Weights of a small contrastive audio-text model.
Training: 7600 steps, batches of 256.
Data: trained on synthesised sound scenes: up to three everyday sounds over a background, 74.7 epochs.
Rows from block 5 of the audio encoder of a small contrastive audio-text model, named by matrix and row number. Rows with one number belong to one channel. Each number is 500 + 40 x the weight over its row's rms, rounded and kept within 0 to 999. All counts start at 0. Numbers have three digits each. After the name is the row's rms in percent of the matrix's.
After each channel's rows are labels from the 100 clips, of 14848, where the channel reaches its highest value: "top examples" is what is common among them; "lies over" is the class under the peak. Only what is clearly more common there than usual is listed. The data: synthesised sound scenes: up to three everyday sounds over a background.
# convs0: expand pointwise conv (encoder.blocks.5.convs.0.weight, 96x24x1x1), inputs 0-23
# convs1: depthwise 5x5 conv (encoder.blocks.5.convs.1.weight, 96x1x5x5, trained with AdamW), a 5x5 kernel
# convs2: project pointwise conv (encoder.blocks.5.convs.2.weight, 24x96x1x1, transposed), outputs 0-23

convs0.68 096:446464492542578511551444469456542489463432480480457508430524513507470483
convs1.68 096:553545556527458531527504514511438455470489484459460433479519505444426488555
convs2.68 102:452425521516452490527535507473489507534443518492485450493440508436454417
top examples: background: none; bird chirping; first sound: bird chirping; beeping
lies over: bird chirping

convs0.29 108:454466475549562465514477593486571473466590503493508476532506497479481495
convs1.29 093:522501542575510521525492558527502483470533541546498472497510595542570563484
convs2.29 106:482505493501478502551587458488440595499453514529465462438534510506543509
top examples: background: none; number of sounds: 1; siren; first sound: siren
lies over: siren

convs0.79 093:478452469461457453480453432463458535431546442515450533478522463506526480
convs1.79 097:473511562526527535563528484515552538479566493500518582563502533533530554538
convs2.79 089:552481501502522522470432434436498544471518459562488505457589494518523469
top examples: laser zap; first sound: laser zap
lies over: laser zap

convs0.39 118:465475496501551549520529448525484559518521521544445474433556500545504417
convs1.39 094:509472557494486489468564473499470504537482489499500437532505543577383507517
convs2.39 139:542528505486400485526415483462447549480492483520461488543450487495535456
top examples: laser zap; first sound: laser zap
lies over: laser zap

convs0.43 103:484549514480457471397492524496481508499504521573529521536604530508501475
convs1.43 093:575547531439412494555476471494459465502542528431482493536550484502479500497
convs2.43 104:463490468455490538561482451466469486481560509562482406529529551546493510
top examples: siren
lies over: siren

convs0.35 089:454522509565494526519428543448471525569533484513512527484436564538484543
convs1.35 095:573555578533544494547547517523519515474526467448447490467469490466436476478
convs2.35 105:513502553552517484501487492548508543528507608444474502437510534477532432
top examples: background: none; beeping; first sound: beeping
lies over: beeping

convs0.76 095:520478443465589507577524577454455569496496479482467507477509500519511526
convs1.76 092:432506477528529514489470505527436410501500480488546573506543576485511473453
convs2.76 095:557484519555518535529555486521510443496586516528471429506528487470450559
top examples: siren; laser zap; first sound: siren; first sound: laser zap
lies over: siren

convs0.36 102:494445454495604492455456466527513460489489491408484488494504479566516476
convs1.36 090:498528561550489544549593493536479496537460451471447454467498458486452462491
convs2.36 093:468486504562495543450448469511540489528491436475542525436425486479494428
top examples: laughter; first sound: laughter
lies over: laughter

convs0.55 102:523477470482508456461456525417494467449515461556491534421499559523463543
convs1.55 095:454475510519486426414494509544456500454478527473524481524537513574560509441
convs2.55 076:501476538541532508418473492511486470401487475528533418512464545515461475
top examples: siren; first sound: siren
lies over: siren

convs0.72 116:483570533446532531468524512519499430476539521495567593491520484468550485
convs1.72 093:546546579531507570546513531501544491475501544461510478519493563553552555530
convs2.72 098:505455485459479460497430535453546534509483500487405441497458506451442512
top examples: siren; first sound: siren; background: none
lies over: siren

convs0.6 097:478565464551507476517528528506509514406551514497457452431538460503529451
convs1.6 091:496515579491499410486565523517542581580519498492528498465459492496505482473
convs2.6 092:528484457464549547514413535482532468544575452477489569505494471462523512
top examples: laser zap; first sound: laser zap
lies over: laser zap

convs0.59 101:518526521507520501481465521446504531441482586538590476489504487511574557
convs1.59 119:443489435410410497429466447477459518528521532508509520536497510500521503499
convs2.59 085:521487478490546530558481503583487566498533514566512477537583462514553501
top examples: siren; laser zap
lies over: siren

convs0.40 101:512459480458528535436501483535555511490450548456471474443435438501503436
convs1.40 095:480559550459461513575571518484525543561579518486508531521530519531501520544
convs2.40 093:512519534519489467516506561479522475559520520572570519570524549432547495
top examples: background: none; mooing; first sound: mooing; snoring
lies over: mooing; snoring

convs0.12 086:498458474434480508521496492540505640455532483522466513484534476499549492
convs1.12 102:498521529541497535552570497520559587542529494532563531447518551542481499481
convs2.12 104:507555543445551480500517544448500424535505464472499481519419511479520572
top examples: laser zap; first sound: laser zap
lies over: laser zap

convs0.51 106:525503527463538484538465527391441494478526564480493474511436503491434510
convs1.51 098:451529553519566491492493540573512508511518435510500471427431527464469444513
convs2.51 089:520478496428562488495537472500516498444509474415461501511433547524464569
top examples: siren; first sound: siren; wind
lies over: siren

convs0.84 105:536538526577483519521489489482498501448431466506580485517429466445531539
convs1.84 093:484557461451492542578459484522503499497460494510488557466493449414548512441
convs2.84 098:531568468545457448486456503489567558463488531503479528482423493473482436
top examples: background: none; water drop; first sound: water drop
lies over: water drop

convs0.22 094:542475432532478497524452433481490492522511437518515560487537517604521499
convs1.22 095:493528566588529511529495480493511492506466498480437516566573506481491553574
convs2.22 083:522504546528526578501569519441520450472493531455448526500539440445463501
top examples: background: none; barking; first sound: barking
lies over: barking